python train.py --model="CTC audio transcriber" --dataset="single English nouns, adjectives and verbs, spoken by a formant synthesiser in many voices" --train_examples=78125 --noise_aug=0.01 --time_shift_ms=50 --n_mels=80 --hop_length=160 --input="log_mel" --spec_augment=true --win_length=512 --tokenizer="char" --vocab_size=29 --arch="transformer" --norm="layernorm" --norm_position="pre" --hidden_act="squared_relu" --head_dim=32 --fused_qkv=false --bias="all" --qk_norm=true --parallel_block=false --moe="top_k" --num_experts=32 --moe_every=1 --expert_mlp_ratio=0.5 --experts_per_token=2 --shared_expert=false --subsampling=4 --layers=12 --width=128 --positions="conv" --residual_init="none" --optimizer="muon" --muon_scale="original" --learning_rate=0.011 --momentum=0.95 --nesterov=false --orthogonalizer="polar_express" --adamw_lr_other_params=0.0009 --max_grad_norm=5.0 --cautious_weight_decay=true --max_steps=8900 --batch_size=256 --epochs=29.2 --lr_schedule="step" --warmup_steps=440 --weight_decay=0.01 --adamw_weight_decay_other_params=0.01
Rows from block 7 of a small CTC audio transcriber, named by matrix and row number. Rows with one number within an expert belong to one neuron, the router's apart. Each number is 500 + 40 x the weight over its row's rms, rounded and kept within 0 to 999. All counts start at 0. Numbers have three digits each. After the name is the row's rms in percent of the matrix's.
After each expert's rows are labels from the 100 clips, of 14848, where the router gives the expert most weight on average: "peak on" is the class under the peak. Only what is clearly more common there than usual is listed. The data: single English nouns, adjectives and verbs, spoken by a formant synthesiser in many voices.
# router: router (model.blocks.7.mlp.router.weight, 32x128, trained with AdamW), inputs 64-127
# up: expert up (model.blocks.7.mlp.up, 32x64x128), inputs 64-127
# down: expert down (model.blocks.7.mlp.down, 32x128x64, transposed), outputs 64-127

# expert 0
router.0 097:477496524518456492463505512487466476477546532506482543566553521487470557508445476567483594477533482464462483579527522478512441454499553484563480487498544500511551579583580535464511453515523495
up.0 101:491461518507508422471497535443529479481440485522446478526446455545478496476479529506448543488444511567540536458550555552549557585471540609539510487505468487557547459532444453490591470513462517
down.0 104:468471448465488433530459534494551509480534489517529520508460486484479546450507546539525522545486469511501628576583519566484498529471554506472368521450505546485500558505451442471547507489528549
up.1 097:496590539575530520411495444459561389545493480502497511446508513556532462459467527499483480504460506523463524521504581497430519516501498481493487505501456497448462439441479514506571489458498547
down.1 101:501450468502497501489500534567456487485508576506547525498529476568554502504575526477507578454436432481528490498526471521466499401521522543516517473443486489432503447435435498510456463463413559
up.2 106:532475517450465578557471509528479466483501435525539512468413506473498475505515528500509424536395494544501425457475508500487500525536449574547474541478493500543429471456448569517575455504544546
down.2 100:435475460526537479498529382542474490537500561477589542560467510506447536503519482444516524457485466489438520487496488475439515513507462431481529442467516507513463528555521520516586476522474516
up.3 096:475523494470502493502489442496481531495497457494490493508501525462502535506536543382482535513476561532624557460535454571496509467549513528432559493518527455445540385462471534535461506522501502
down.3 103:510554551446547505488496493521508574498456523589491485494496453522496489535427583423463462502474470500507470463501482481489577513499606479504527474541566489480443571489502514510511556503489530
up.4 091:540533500525469500518516546517557523478535475506524531403566369544459507481485539471500467485443484474472476453551423533457503518463497492559498470512501479513503466439501520553519478611525487
down.4 100:554482465503471489505507508535489470476456567565555479445574586460457504418479516493536524450547453535500473505505542498474445613522552504506557548475569488478474482476527536528458572520549484
up.5 098:561547532517460516493458516574559511551503490534536541461457502514411486527523482467503505524546454548487447453476484468479495426633469522479538499514492424471483484476453468540517500429530496
down.5 098:502465488504490473453504445489534525529463442478526476541497508506516479536481482554533521459427524542472543573481457505489410508472471563500539550471458489454479511570514582430511424455538474
up.6 111:550585465510502540478449442505438546521515446507502492507509531532510434519469453505526529444412521467521446523502524562552431495516530469470483443510510480488493514528439527604507508499477573
down.6 108:466529507489477558481446542460514485493486504507522465449515441488493469534448505517540444488457449509471440513469515498565498517518521497416468563523536491550500500520489507463495524454571581
up.7 111:476496498487466442524449504510537533501446424543484437587467505555563446502500507460468523551527540548546579518480536481616495484557484492547481450468491477520481485517472453485438493514525525
down.7 111:497480564502491577457462528491518483457575458492548486456538503487611509558487469505476577492431491474502507547485583469473447520474497489495586489527393487499496481556503443474520537498498421
up.8 084:545460461509566485491466501535529502523462516525507556419483520508469564531504509506543421502484440474524441466499477502488459569542542486426530512501499521512550436463424542496593546511519496
down.8 089:402525528535526465534437575461538511559535487492494493517518495525561509606543458542487550571499502551496515493527431558519498554465422461483410479473527473420461469518445519458459496535502536
up.9 094:475539433521458474524499422533547502509513487460485507496438553511444441528457498543610443452443508544547546432495468498509471496472453495505445506457543462448490506484493570531539501454432460
down.9 103:582524504569504448502569422524495487473523533463549485562522517520426533450504508533492514587503506506538499507567446560483478526453526448497485525483519425506517496494458446551516443514508566
up.10 084:520530504529561521466508492526519515540439487549482531483435460498508486496413457489498468610480493547435506469466436517400460459552488465542593464486490474568507430519496457529540511536515535
down.10 092:507505499455480496574445476465485499456419490570557503512494422497515496470545482527521424509562499516568495523480539436469457483510512510457491529525460446504515609512521513512431449591540562
peak on: /ɑ/

# expert 31
router.31 095:469492517514473481470525547465422448462557537514484537561551481470475548468486478532469561494524513472476520593514531494461462460489524488550500492510508523534517542569551538475456442522540473
up.0 114:536509491487454501493469454505562529517459475523541498438511441524505512539470491439583425436489526580563582475513507386555520506562494484534442481506509516505503490534435501498528540548480543
down.0 105:497534451556493508487517508398497466480523550470448527545467522503510486525544524548505449513545516509511510535554523573489484478549512489500559505511493474522549445430579566520478495474476460
up.1 125:515528508428490440435498521471491497529511529472507483451534522498603508464502505405501518466506481536546539468466530534457510602514500516468539493538486490506452409526600498467502489486555485
down.1 114:509471485494538371562593448481512515510513475460505492585586477477503468434522488435557522504537569539541443438516459473505489422446475473484508516520595529574466560441485546505556474546529549
up.2 104:482527555456496491499549529526505498536546484507468519416479514524535438442535471517433453512458445516514448464493499521536509532471470441537555496497531559529446516466453457537476603434492546
down.2 102:479471536516527592534538454519502443466538569501553470422490480536503536511545509496493440486580588531515512543481415493574491544464464501499468539445492505490450508487491526452489509457463531
up.3 098:499511515478551577396567484507599515500469496513483437426496500510575466443521461494542549486452435497546521489426506517533445541513472577529502496439461537533473502573498501476529563479494486
down.3 093:500517504580530491510432490514527505475519512502515601418523553536432481461476468541582518439554473542469423523522484459550465415505510538519459534554494462532515477491561514484503442515440482
up.4 074:470434508460465545480540437487465413473484514444535518501495530517570445435503547488567548537511505521557449474543495411478412537575507507498522495492522480486552466485474504525526502563507486
down.4 081:466505476491489531440493526519508508513486552522501439434510455611486533565520461423494532495513489525502471490507632545498536465426543492472418513461588465529531506540512525456505496432553495
up.5 072:558527510485506486546553499567461535558545543418492479519528552542534423536476426476467519551462508497475447467489520487460553516473459509524516536546539501514439416461534493508477522576554533
down.5 076:596530457434465555508537471491484449419483546518501575494563517533535501482494547535498430497486541535419497510550482522447479369512449476514564581463517517496526483459485407452587496491482458
up.6 109:545531505483516478498512509520516534457448419550618493501501464540496507580490499524542493509508442528537523485527511467516501574510518534435469435551497544545422543439435494432471493544523502
down.6 105:475518548459495470502532432494563459439506486586581476467426497456487493495535507508483487409523509475521539507542553488536512472471527455600543507422509470506460389566560466516502525519460522
up.7 089:459482522530507491493475487562469480531480477465530460518522503470509504576503533463547449513492573511555528451440545515493496424540446473462489479536597492459461508504439416532547446505562499
down.7 106:448492476473549454469429478460461425473435494477518515614527500514545455496541448481465441494515456610518554488475525529481535501526512485542495469536541524447583486549489494495508462562511545
up.8 095:549484525389578458518496511512538522487485534451460483517414474502502469442452476446539535441437556490497526521499458445509533493490499551522461486504449465553570440424509448491568523532484445
down.8 094:538554467480492549406460532468462496520480569551466485584570448499494522493500511526514517496489511476537551485561496462493526487550510473517420477454463511560433484514559583496503501554559522
up.9 122:495474476600547480551518574517471525544595563534490524497508556413527490510556445487549518464501472555481444505448497513518516505499495488555489488507462518534442448456549487522487481472469468
down.9 105:439522470501468482503507475524568518544475556450517442525508515500513545524498557537504453541502497446492512411453448553530548543513433459432450504508476558436523536455496485488517533454480464
up.10 110:501530542486516471513519488504532457477492458419511443470477478519451495541488534505491486542446454465530487510537506553439544537498480463514443551455542527479524535493522512546457467503572539
down.10 099:524522495474474539441462491509531498488509474468466546518519478499473505473448441476471483450518527387509527424535508501512516451544550520544514537501517526507492537529445493449500463522583460
peak on: /u/

# expert 5
router.5 099:458527505545445478442499554464477437422561568500516562547563548501459499478488481534464585539492449462479461547538498504483454409443559528543465471484536549463518516561558465494463516527542484
up.0 079:541544537460614468492521481529545472536456480562546485470475549488562544502468445498442524489463498498537494474474482464488430491532533475511482488497474576551542517491451405437460484454514465
down.0 090:537513526486448498502503499532491544516497448538477495522521456435495529478411501532416495516484566466553483395477520561466549499517538468527536541546508478464512524564481546477553528550528531
up.1 075:572451457445516520531452484547538572518458508536549487536440529537460461470597529511473506399428563469506517476463454502429561480472498527518440504497505460498514494495461478475486559466464563
down.1 073:482515474474534499476533482478492474527468519476532444446525465545575480442530506552499506421492450561479537499572492470507467473523497507543481496453500536575522457572518508486474493446454506
up.2 081:472519509437529504543559427554499457518476513487474502461496561405488542505457497444540512509572553519519517517478519536586512501484449558411498494496453514480538462489483454571498477478499491
down.2 087:499492474496518540503481475451505502487501553516494480424564513542525470495516513433446480434553562448582541448515546451526470554447429434515514460476445509446508561491591517488521490512525533
up.3 109:573469501494473570523420496522505477506505470559489442489499525485543539425554576493540477473469509483489405474462505548535514466438488513552524511522438525582480521561489547496509451556466586
down.3 111:543449538498489542499437482493504494509491441499507426497521534516542577518553583493502512512515496527447554469479591470470469455495469551497526471538512519553470528480631382563540445497459536
up.4 098:533549484585439495521531530547451496546562506499496463525490489453486518481578454521524386377512442518528447457553461535440518521482546501545557463502561509548481530447436494471487501524446577
down.4 099:499468444509525513507629550474536486502552455491454518482419528516476489453498466449482539475566501514486493495526441556456499486422596450533534510463487475487522515481503547509538464504539516
up.5 094:450551555479470545494501561563451393461550453471520526481510468545456532481511472464492529548464526523485467479477561526510507531520509496516503525460498476604466535483495405552471511480455489
down.5 092:546513484457475451556409504469503553557480530482460543486507497482497368532365465544456495519527447516516427523469517456487522458521478524512477554545529522525512559513491542491430470482504527
up.6 111:518485478523505492568481509595539502510536528548492473477497440532491500483500490582504513437529495535490597462504383481385494439438481497476510471522448497437471400589486540552512482439498520
down.6 094:431453514499480486476514484496427442517512402511493552594543477437450524457460506448503450509513509511488501582531568533513447496466469524536502500498479471500535521506460440511512498516577471
up.7 085:571444584425493465446535484459493560483505462537555520434444587496488490473589600518530504477508427528502457492520550468506470533467545463515496495490451502498488480536490473515513520523501511
down.7 090:606521443502476512510490458563478485523469486510513416486526499473509513575468492412544467474471567493574400586455495520505528514504461529487479430502526474563533500482488498532521528469479496
up.8 080:479514470450505472531513417480537458547549462461448483582448545519532530465409513508533487495548483585483502491505557467489552541511505507521506457535532475463498585535522502483532536548489502
down.8 083:434479566479518522425465541476513492482487567533513514534494461495510493539482460384472498521531539458524518511496455475551478375454511535519484514450469452510501532503524496519546489491460502
up.9 105:527483528567468470450420504485540478481508437512488539519439496478469457503488538505492537495492533498560492484473482515554488472450548601543507491527501540436583538572485515493478540503528511
down.9 092:546515551577522412537562610546428507507434479493550502449502518513443508515539501520522502449515479487530519423495518437368492544464395500557474398545520520467491484490481431479466517484539515
up.10 086:490431555461505493483464477524502504457483470544476569505502444547501492486483456569548535482520426479475510467479536479522520471430572500541507581586505553427556487531478533514546456520513513
down.10 091:458557498491466531494553501567541449515497506605422492536452508490431514507532530583441550561532472486470502504487492517436504528504455568477533544484545435439450428449538475499498478474567542
peak on: /ʃ/

# expert 26
router.26 099:522501465507479487439503524497441466434535560508487502544544500474505489453475443572471570483546487456511493545494551535536438421518529477549480517517538562506525555532564564519485434500488569
up.0 089:521539521504502532505513519510527498572483538484512483528487523527459415596496431429511516491488392554490471440490552406532549486487521512487558466419537530517494502470483488556522506555465429
down.0 098:454482534521521449468512565423510471442464513392488576508537540482419568472438483506524455487470547485436514504490499451495464466535534618548464486541426562566463455566517553456434508489526474
up.1 106:492563499485479466539435473542498477565464498484481486467390533513518479534469502530511445488574443468520496483533500502566472522495438584508560382478506403480514523468455550531522542459434485
down.1 095:547507527534529521424503532492458507474478498584492447561492526470411507427537501571544508549546416444503480489531495514463608528525459505516510566480532510472504497488462511465503524567489467
up.2 097:478497490439493532459504544526488466587520496570552512516511458597535492436502467491525504513507422458484459529475505489480507570544507557493558538452471497501525456458501507519512489516530476
down.2 096:565534507579502545503522460465499387561466463475478449498513448540497456452612485501466447498472494460529535532500504551458525455507503532493558515487435495570496457498478490494483485466549469
up.3 119:518557508423479465547557484487520492510483525556460397513366539526507527512485553491482469579507466539561494436450521495523467505471486498564455516487470560422477498502503500529590503506457457
down.3 108:500521507593487508540458511513473548477523487454478495438497468510411477471588513497424504486525485515559513506480523467470547403493540470479505553516590533488487475484586448481516547551469571
up.4 109:458563445463405538472430491510508530520540540564515528472513505446532576474513428517457478455438451516474514474499516497588538590509439492451526500507454539481469527604511481428507510449454503
down.4 098:535535477454507464481528458475454445425512478550509462547493486501526479500472572503558548521503479458487513410529420577550530508445483538570460454495542470519507530510521435522516541451420482
up.5 074:505532477524462474496528530545513560479482438450497441445534497548475486539513537444540473451461525481428555442479562536515483508521480481609517486530466520533515536427469502460508463510436453
down.5 077:529513562472439484497507449590453513520537491479550521537492526517567543567509485493504565555488542507515460510485423540611499594461486550511543505542552553521480433478488503438441517528452556
up.6 072:526531509524500446473466462495508487539452557430520467532497508495461444546585495486481431496490450551499541447508502508490499417501518471447466527478498473535503458473436506499514556537447517
down.6 069:530506496537489488512516509468527548540524479498512532487495534568453488390532492537486564492539467406562448506531545481479483539418515535565527481501499443443463487455499423541551483485468461
up.7 102:494479481472469491502461542565476564482482506553513516542398463468542485511506410509515480488474513577453485535456526560508455495449545480505513442446466521486502512468472563485489505497489488
down.7 112:509501480435450484468492484447441419449496514506509526436512419512466497455479496574512528571529516498496485505445528477512469468521458513472563527517536538470512505506486473570519473564525481
up.8 094:470536506474476526558517489521482512468528510515451544511493496474488382571442490539440494432532503546432543411480450515581478484517475533549547483535479562518496468501534450497539509465493507
down.8 092:509524592532451453499434544517493492571490439432502506529524521462554519561563458460518531466513422526527494488588557423504430521502530490500472507508474495458499521495518486495407484528458414
up.9 113:459501448511546564501478476497546518582545484538485487478501408524462501493490497464410514519467531542591525454462471469495517491521545443553543540474479458556452569536493492439488485530546473
down.9 112:521501497427462425516540508508467370458456497593462499444426522519520480470471615557527404477424527554541525516491554543550535441473532576496501479479435507479575422494546468520516468498513512
up.10 107:463560460514552486544474493536503545495549439502483524586412504445517521511519563486519509400495504543478506446486477467569556487472519490503428506415532567534534521538455565528517580530468513
down.10 099:486546508486512547456479520429581426452480614539561538508541479526488547573521500509581470463433463489488470527566511525485447533438364570471521562531542465487480459490526527520478443460509492
peak on: /aʊ/; /aɪ/

# expert 29
router.29 094:500504518511460511502490554468462515503555483489556490520486480478432566493487546541465413534519463499547511504479541522547555506513547439584472516430526524457498565535499548468474473428476415
up.0 082:575531400514495506532556515578577544443460531512509497495542528505575472467465461486486394514573564500517535522536444526541479459486534468507442465488440480445468505454474462473535487475485523
down.0 091:505464524529495428499520437534537517538530554505449501517524431455496469473550514491513511492498463447466461491509555455545427511602459436493554506511548446510615481570477596467463523498497413
up.1 115:464559509509483458507477492526447476459417432505506595547560519544566477525432463511498526494454539513471561464469442505576470453537544505624481545485524491505548566507484487494452456523495508
down.1 112:546548481553524492558542502558475538514527450512491492536557482508521474524508444549476490491508515528470530564485445437568488503447483547523535478531492464431494500422520552437451477452504507
up.2 095:512468473504423522486511496439459542518543471558552513558440542528521484436499481493504477504583451563497517492558463468486505510542509463520504491553454476482443526514456511609564465478515421
down.2 099:473440517483506528525418521494510491527504470524514557499519445512463513429540481513467464570473501426520486497556534489504448432430497573543475473437495449490556437582465457493477512559476528
up.3 071:447494567472431444500546533515578559523520574532541495521485499534488431546521549507491494499465467455475548524499456532587425554495518542493524550519409462479507445469491448518538547502467470
down.3 073:542513444606519515500535506503487469440491537518519560498575563466555546443468498450583514490441499519486502505581415528485450461465568514440477521504476420496540506494514459528447566528512448
up.4 103:539484489506481602549494524513495462527571429505459526504474540531497477543481488535490461457527496556499543466433554538485500593554518484504540461443502474535511525504454514528397469413465467
down.4 111:512549491505459483499456485553546463509509486558559525540540524536507453529520529471459490467547473535461490545514463454494503558581487438500519503456545522404473468443467452474465466462500523
up.5 121:435520433485508511523509491506572477503556478491523429548459391420579474523602546501480473494502509491639504539469484523512475482484487499518505516501508479518533521455457555438457503535503510
down.5 113:517466449415509485493533482510494545503442517454514508511527472449476533493458480537498493512486442535507486514537471507438523542473535497505437433501392458518497546597520538491524530475511492
up.6 077:469614547503524477469483584488506565458460446507525468492521493485542501466480474540520488480543565501541488424415545579489439525512497439594521466456520465541536438518486481567498468506482427
down.6 079:548506459495523531473595535492533470486457479513428475512563480446402529488510488496559508466488541502467498556477469500467538415514537528450467526570391554505468525572577523443546477533467515
up.7 094:485467544496514498546516460488533502473500536448545452591583504471537508510470481501555591471488571514545530418464480511522482461453487458504426498521508544491500511515456395543444570544445483
down.7 097:461508497467503519502549483487501470512465560545489453515502376462560556575447437424451463489553493483507438598442507494584530419542524517491519429502426528513514482553515444468544478479515463
up.8 122:452501475511465438544516494424537516443408469438449471555429474461530482508470523555537543467529498505492544521557503557556539491518519494512552458520470489401459432538480435537486518517420452
down.8 115:508437507530411435411483493491424503505472537484514518516530480468456473477450545540561468604498537521571466523485451544464511458527475488530555518474455526491532464533446458542540438543493519
up.9 097:538542447548470473502449498532545486521557465537544466525467581408538493560519510493448581543498465448590418501518567500483482480509561578555526435511470542526489470476464489480483470479541509
down.9 098:490543444501530436457546481449515495535481555464494572492501515527520507543409448517517443408522431457550459506496503611445529467483485501503468542458469563528549537562534509496515531491490489
up.10 092:439487435534465488443528577579449460494544529541476473485494534483472502523502443536529571500473531458561546580501416529421434463467452493530542469510566514516529486526547558531497439510488534
down.10 092:513576495493576513452508430523456534432517508531569455513460527573510472438454486489521613475449502444435478567469488486550571439553548446493530518505531571477483511535501545523483461539439482
peak on: /ɔɪ/

# expert 3
router.3 096:475484502498466505436506529490451453445534517482483534566563563494475530481494472575464572519527494445459489583542513494447442461484580445553499503531522504513489550572551508470501428514533506
up.0 097:459548447476516518492492505532489437505530494459541494517500517485555542450434524443454519418451570502526509536483531530583475585508476470486496483494470494478567480456534493534425527423492552
down.0 096:580486491429557469484537487472512492516476518550435502431506475407490493511451528500455589407472522461510521505513440536518539470569500473514479503513466481496446531494465500494571532486464501
up.1 081:539536507533505490512406513448456507511479530528434515491502489518442476549432570463493504432420569596454489470521470462492467539459435498529564509527523548507522576545423445501540495505496569
down.1 096:490503451610494485489566526582451515441446479502541524509467514401489515499541474461495486504502479472515453522496470515540458438531482496504555466500539461455536444473472497506550523522576505
up.2 114:502494501499534455534540520514419556504553475583538562473495489515506498487482436451540443506453475584426529465530543420535471507479486522458470453536533486580531441475522486450624529501462579
down.2 112:420546480478493447470543530523535507384498511530509469586491446485437604501519490499463521440551541494554472551464506559479510522492457520580478502518576510452448474492459541481515475507503534
up.3 114:482479493538509478478502491528537514488534452491440474495414533484607488547484495439489552462443505438560482536546520505443482542464492499487506439526522508459486453554446452495480525476457520
down.3 108:624536480470556484499503546471524521473483500466474474493450529460493469454539511615505495483483452525509446541476501585524586528535496475531519444534510512548452466486558488491528525455498486
up.4 114:528458560508547467499431521483566412497551517454486493536474494507536461477525426485516523478513480466480550484424458463481549486490405528446488578503525510509490515462445607410584487487489525
down.4 107:494412507452485450488546496447508527498472513513418469511462445460506487501507460469462545492567487439532499478472550554481455514465551494491423521441475481487512453517503492472478505548470478
up.5 085:492487502571469512507506521539487483576465450564541535476513519512543492540511542533546478576466560515502493464493522436558503503522518526461547538523474515449469485454441594493412470484493471
down.5 089:431559562486589493568464432556557523481501426500508566514489565448449513525521530521529473501574529475443433532454504507494490496463490472503525510512582457550472476535492535517459462569499514
up.6 106:488543453476548502466476454494531470551460471460585518476535482613495505437548470569465515520519479553520573505530459516549592463536450513541489471494470519452456420474481456518504520487462463
down.6 099:518437477469437462517527604506512495492487503531473483467468487369501548560506506529448463480551540461533445503527497474573493526530450562537459468387465488498507552547524562507530467448447465
up.7 082:551511500456508514482425433488522500438521554526529558482489408500507485455522539450555481416464536496548549460459408540526461488490489520489473546446439452486527523475452500478502665585524501
down.7 079:460389509500487461463524433497513485536540469541582530405504518485473427490457450583565519501468505511472516526576507490557496515464518422510468476438541522486504434531524518483476471498557470
up.8 101:458497373455479505485506493510539504425509461474571558484457527508562526487525519504533465446494452525537484417543526475579538482487524506506482458451498504523566443450488462521495558516525516
down.8 102:488563540473528473518518518475511540488524455546543480481403565488449492479537593542547443400446533475539444571516526498529484538476536497523560507433507558587502512503509459532466449449510514
up.9 107:462456489538520503495513494499576449583442543471521457461473586486489578497523531491508430572531487497460436381430488527509545493521474507524530553470470474475488485513483532491526466521409477
down.9 099:503473565495454472454486485596483459504443496597491541453418500552469500548443416486453517507571569560497551508492483526425527454518541464538484470501486460525500590444530478479507491474481502
up.10 108:527515493528490493448574545565475439534493464437535512480535520489513417495517580519539470556515654456457552467497463557473419474509489427511522528450455509540516498496481464460483477477483551
down.10 104:419498505468561544506503541499508541452520545450503469482556469478461464508505502505603496575435501417468458488535539484462472486530499449504464519449445556446524460506560429520539594527547468
peak on: /ɔ/

# expert 14
router.14 098:470499479542422435464571542492481452463518520421484568552505524533408542457471475549500523533523517513501481541547518486475454417458550508502450500521530510527513542529532545495510446493555470
up.0 097:470518533502521509469414398470493482515545482566570535495481490483441507461477565459437474475519505519570548470526442545512487495582507439490506491516563435518472515460451474522439477495470446
down.0 107:487457442450501562455514512558472515552513507462465434484481512615486490486598508533535520473498501537513434516543442464476485526492440437540461507433500517494497527474571458577539509552569510
up.1 108:480471458470525504390564541481537494490528512415524466471516492540463495482515469453491492578510563504534480542529504514524524439473496452475541520444463474478477551473488561436498467564497542
down.1 101:434592517494500419437542567454445512535560507467470524480486497500467544518458537593485492600490509493510449578456514450486496517543544533473502532512463494442452582511552541436543419490457506
up.2 100:580446491515483518554395454556540486570506464542474454489472490487542548482550498505449450525496443513494498516477496447559466512445547528521542552459509506477585490482501466489506495550472447
down.2 101:522426475514451462445489441513523532468427539461570503496447494449544508519509519564467536457491468549457518483508493473467478520524469484498437532520455503483467459458529482490491543524476504
up.3 089:532470477446450493486454466520499514479472588488539483486502515510550469555513523474520470460420478519497478530451536532468447512456456410565566540507550515541499516492491484507543531511522571
down.3 098:487600492469456506399439463506502480506428531530481498455456568530465489417501480474426461468453503507517569453440494513539499557565564451482473445527508403468514534530492427489511477524506548
up.4 112:500579545530536494494468522568464506586498450557528529495480450503482413498540459484486418449549525525529575431539538478502519524526544540497507544464531447438457549384422491461487535493538447
down.4 099:495442486472442487476522534549481436490522495513422515510490495541481455464518440559512550488500507475563454467526512610521518508543493513480502433468498472496494476532548475469469522500473479
up.5 095:446497517570468480552504542508462449536575606582547551513461527489494533583467498441534464520485465480520512491500503547485542499450478498521574526448488482510497532470492490481431471528419463
down.5 092:490523527632457548485505505549436500506501520506507508501512431496473483507444546496546508524497497506456483479508534572444518563520499491498491510494493553487502591492491514516596468552424483
up.6 088:508473490552476507524503480541573539426469531497606492520526465499542454533488456503506523555481519453496536461465562561525536537487504404539444493426482525461393523504459472513496555490564500
down.6 104:483491448505493472510511488521467426492467469516572546516540547441496471499527534572496494572507526564489465554546381498559445425475555536430498539514497518532535437399491535454476516497465566
up.7 105:445478430531508527544487520466505430512533468483534501490534472474611482474557496487471487543523439497503488474452501540532463557499463485544520494557487489573494465483446513542477445498555484
down.7 094:502443455414478547490502458499531528485539457518566459479493485510445505510449579526418534454445501430529469516485548476542520492533560458498470496505539595493476451554518441508520510497510568
up.8 092:560438536450525473526480479482564473515487551582553518467473506491503497487497526533495487445442510453463555456504464433610481553474491461472559540488476452462492448498476490548538532486373483
down.8 105:557473556434462574502525445465463479474472496484541499550485528452574486553464529489470506485483421473492561514519491440422508573462564435514504492492450463519407464520488439494520558507486517
up.9 126:499449459499466535483464508461482492434581526487490475534445443488511421552568605497517546524464485463456484567487476540504493432386507457504563525456461524522480474487397516528492483454508476
down.9 112:452530492473484433518494534404485489441447465546531525534604486516421525477502552518549510481551540477540462502505559493513540520461480540481435516481543477475490525525479492501524512469555481
up.10 089:435520533527506502480517493502534574503543618501504431430445495503523546555459511549499497467462567558505479530526554565470524487459479571462488564535422430531550552454489506563462510469392485
down.10 090:490473481497511556489577483456446547574444496585511506489492402428418439553577460420476538479561462485487490464535541509482493487458541468562456446484508495528506520503523518462483493552511501
peak on: /u/

# expert 17
router.17 107:448496543452447481417506545407477456429483485532526550485533497543515541520542543562468554534521520449509481582499607457545508523470499489499500437518558518438498504588553526494501489500524510
up.0 090:490543504478503526549408497453568507500481518518502502421462442534513465570492454523525539543449460483493423481518577420455548528484529509487565471510553559455577486523482472460444474448524478
down.0 095:498535505446493520490520529508498440445454486515539532471509486500538559511504574481548467485546502441442522491596525501434472552492463519515474502469495538440477515529425483474442532499476483
up.1 101:535499507514561524466483544470523478461464564515539545514476515459453483511507440519576462398460505476493497543489542516483411525514539474519501524472550483466538486513527514557447516493390530
down.1 099:546533513447455472508487465502486489535522568519557399521515506508467544480482542503523564497460508538453536493515456472450531481494487452517502519545524439508492435462506465547519615509447497
up.2 097:503465507412548459479501497504546561429484458509485518515526506523423542572510469480539495525519528497541544476458572438471414474490487591495526526487472566551478470518513410531468559520460515
down.2 083:471435501444493536548517493519460532493450601502446500546479476468538537408575544504478514506457523580456504460467492502491395486500520504534533465480563499505499477453516608511492524497493573
up.3 086:512499461478420527550489453488521540462492468495553535499532535555513537548518511501484520529511549499483528413553478551510506522445447488360478428505482456480457450471492495528498520498536552
down.3 101:508500424471471472430464617501446462488469548563492516457525464530567466509520552482536547428506549482462494491451490496533448528559578517505498530454500505449511549541536488507476475535536443
up.4 095:459588515522529534514420466482542508542494483427447517527436450490483483516490568474540551545516526483553488446494530606472538523546409471447542470557521512514504498466502582480386545519500539
down.4 100:473493448537517512451490570519461515546441510503499518474378436487437518494456498545540461481506450535434475486529487531462477560511509504514579427572430496515500548493517457534480466482552503
up.5 117:533531471433550473470491522543492515486510394460470537497466507564563457572571480486534502485461548527499409548487500482488497472465500490483485451525525510501519483579457498503489515461483546
down.5 117:564521530420496574492463500467455513496551489491452469518511452483546523470522544441497516468503526472560451537480534454508524457532497517532545451542400522533559515451494566488547567490529508
up.6 087:523520440498470532530487478470507523460508586592522513490549430469465428502461399475550516503478443482546474494444534464576461574527497478467479506499466507432481527492499486491516552539428486
down.6 098:524501508488567465475494543505485458522463476490561479463444526475464568565474545506559472516506492530463512483501509516535502502528444467494509477453478510485506555431480507491415509505488503
up.7 083:462519537515505559481472504577470486537556551453497529570477467454476504497511512478548464524488428549418538503469496490469577432455485494419471507489478562547446519465517510462490515465535577
down.7 095:536464563562565502508475547530526429521459487454468534475468441610468474516470496522468407498543525466513459465461476488558496519556462489457508497500525447541461457466505498525435454485493493
up.8 086:505472569453502508550500541511474516558457404483461558555504477463487469512537517469512463508504370490511535556495450514481570481505491526469535503495493551463506486458490582556478524426485506
down.8 092:530476546541458511504502465475533525440528506392473474523525490511483496432469489472481524498472471465558511509497395538450370472439451486563503486492522549550446510538494479530538483550501536
up.9 108:545456509524451470534523443540575507581529542504512437506508493477518483483553465466512463442489498443446542484461433543457486519513468559525571518545507485495530519482549510452526494486425497
down.9 101:539555497522476446533562460563414558466453562478552459534505528448520469486537476531462433588500486538540522494496466510491512569445516476515507502523541542491543555506501465429483509515453471
up.10 118:563529577497551479519541489533548508522533445482483441502524531608464467512511484543506421436484491470535480510499454501584518420474530554521528520471493452464465534510488459478495502596428507
down.10 106:495513545469501521582533408561488486466440508448538513482522520614452548499524494496532470574459550573608499507531483486454469503504502537501529530477482531475492541544491427480502507523483488
peak on: silence